From a checkpoint of a small image classifier: adamw at rate 0.002.
Rows from block 6 of a small image classifier, named by matrix and row number. Rows with one number belong to one channel. Each number is 128 + 32 x the weight over its row's rms, rounded and kept within 0 to 255. All counts start at 0. Numbers have three digits each. After the name is the row's rms in percent of the matrix's.
After each channel's rows are labels from the 100 images, of 14976, where the channel reaches its highest value: "strongest on" is what is common among them. Only what is clearly more common there than usual is listed. The data: drawn branching plants.
# c3: 3x3 conv, stride 2 (model.blocks.6.c3.weight, 320x160x3x3, each kernel summed), inputs 54-107
# c1: pointwise conv, stride 2 (model.blocks.6.c1.weight, 320x160x1x1), inputs 54-107

c3.28 120:116183116109156128191125171105116110132087150110143109100157131100084123119133112116064115123119156167121092133167101098133089114130148075180158146081060109117140
c1.28 103:106166123091158108166118137129121093115080116129121094104149137111038151105132137112078090116120141158132114115165090094129087121118158100176146130101082113102125
strongest on: two-way forks

c3.4 113:061112098059159093128144136124128109120100111095138078105151120120088085160174114142061114055168129127156106101119123145143120107121165083166153115102147133148142
c1.4 097:048149056062133061121085139108127089130122143095173078127126081121128127173137090131065101078150155127132148066174083154121121074102150139130139105100144140164131
strongest on: narrow

c3.157 090:105089131122127118084120111082131118096113104187117067102083158071153091118145126112132113089135097131158150132121158133177112164099137216178159086135106128118051
c1.157 106:126082108131120121101110118066086103074060113137111060112105140069119104071139079086130143097110074171155107127078154061137091146109119081193134087123125135122117
strongest on: drooping

c3.25 126:115083160117105075105122134114108115080141118165156124113097127148162130177100121101111156150175178060109141157115113142171139074115171061088138151130095145094095
c1.25 106:117129143088086064103113147098085134102104154160139118105095155129135121159106088086082153149157187102139129136153115095148159046106151033151119153106112158110102
strongest on: two-way forks; spreading

c3.132 111:094112123120095129082115056131091133044115130118132081101142114107125040148091124114096127140128139120142134083153179108123141156161121121130099140115079153121133
c1.132 103:067116099110132093094125092115112095112141156057161100123132101146147062194049076117090108163133097131160156119045143131131152155180100060136128141103091139125114
strongest on: narrow; autumn leaves

c3.278 098:191110117101097094065071085173152117167133146166120133097112137162067121079145139124088124150094129087119120112144115173075158107133190088125130185116108094179105
c1.278 114:135084116082099071107084086178157103145115099133122137136123133177019113074111155116087095127126123105138126107116050131083112106098148113140130135123116122196131
strongest on: two-way forks; bare

c3.67 089:132195132134088112090150101136087161096105094118057132142158092060045108097096134139131093099165152143046086143186115102108106139185154135150125092095081146100135
c1.67 100:137186140141146132150139096138116149140076102123122123142184114126062110120086103138134115100155140116058078121231118152108109128199177122148102103132065154110140
strongest on: drooping

c3.112 099:084104145111132084123124119094125085117138180145094185099141137130137130176092163120076112100101134065086100128195119129111084088118178129174089106139085136090147
c1.112 111:110103119088149071118119124115143070155123146108089133123177150080087093137107158102055101106088141033098106145156102138103105105089172108160115120086085147123101
strongest on: drooping

c3.37 095:074081141149082105125111148112095161098145134115127179111114105124086155079092103073113091134075129125093103130111091114133127091106124090079095112142089099159088
c1.37 104:092047124084107091110079151093100151081098164142117139144099110110085127132133107133111074149074098154107147096114069096127100132084099121081089128128111107143086
strongest on: three-way forks; wide

c3.152 088:161092098142114130113111168123091125102029093139140135141092105122151106118132059149073172118124121120084153128057112048148062112126168102132135135088077133120091
c1.152 102:167096128121089123086146154126087112117071097142108088121029113110140110088102071136114142161134086140133145161094130098121119131113165080111158145068135110131063
strongest on: narrow; two-way forks

c3.57 089:123101101134064090150066067085134128131093072104108109079149173091132056121145155078058186060105084155153057138159174147097122110081167125180078152134102177152188
c1.57 103:116071080086112118129072047121097101151093139078137129124126104059107081113112108096079140098082066122114088131139107086066108121078114108188087121081096176160145
strongest on: drooping

c3.21 099:178081133089125114141125153170094192139076140136144083110103114085145157155184147155130152179155174098094204102138200130181136093135143084088166143100113158113100
c1.21 082:161175143072108139154164146143109129111061150153149048089083185098123159132162089143130142167163153114137179114127137111144167087134160120089127146135146082084106
strongest on: two-way forks; narrow

c3.228 080:128190100180119145107120072122113048098119157102065080111121152138148131119099176149132153112098122146131112140161163139129133119191139129109078098104110156126118
c1.228 094:045138107135130133098141056093125074070104106097083082120133131116104106126125178128132125072151111153163124117156153142138131142148102082155096076123110135154116
strongest on: three-way forks; narrow

c3.249 090:106205126146058096096112131105150054133138132158078110133105075134096112126097116071109070147102069104066063108151083140086128133156152123119109095117140065142120
c1.249 097:080178123117141095150127131123108093135120133131096164141139097124107113143109106118127064130099095135117103027113062144068115137105161148141157107127093060158078
strongest on: wide

c3.111 100:116112105124142111100110133081129077106111126141108167148192085136111071140070128120076133126081075079076126147193067122086127102136136126182097161086119141159133
c1.111 098:108106114113155081122129075091102077158109105136092126123149064144102099143085120125084087084074105119084145128185067070109122090127114128184146128076070136160119
strongest on: two-way forks; drooping

c3.309 092:088132105141120102148128179126087180108114160111177151172070155081094133116104070105105148197090096144091182141197079086168081093140136150101105136150125147123121
c1.309 093:064149083122152139116088144127089181105106096082122159123115149110106110142134103187109099178109111183108153069154093074161114099163139142073095094180118161129067
strongest on: narrow

c3.75 086:185138171124142125107114100098164100155104077115091094078062104102084121154233125103095084094098136161116112119071113099162135132142174093107155134106129127131102
c1.75 103:151088153088141117113099062128172104114102085104097076074070079127096108137203096131117109085096108164142124146082090145137125151117139132133168118103135087093087
strongest on: two-way forks; narrow

c3.107 101:111122161104121126106132120101095123070112132081111108152104096097091110101102070177033148102136122129081122117130087124157104092122128145132172106126116122095163
c1.107 097:143146098106114097127081075121120065140148162071122100113138074123082107105097115178032149081141145108084106102139136130130102123093148130124127121124125083129167
strongest on: narrow; two-way forks

c3.56 112:122150123163057112050149135146150074139111099147114127122137081149069084157147121132113100100140137163046134151141103139111113133170149099072135128132114151137109
c1.56 103:143175124147094092068141066148130096169097092139129078110166081156062101154131090180099071131081149184115094127146061142119118159157140145113140138133125123121112
strongest on: wide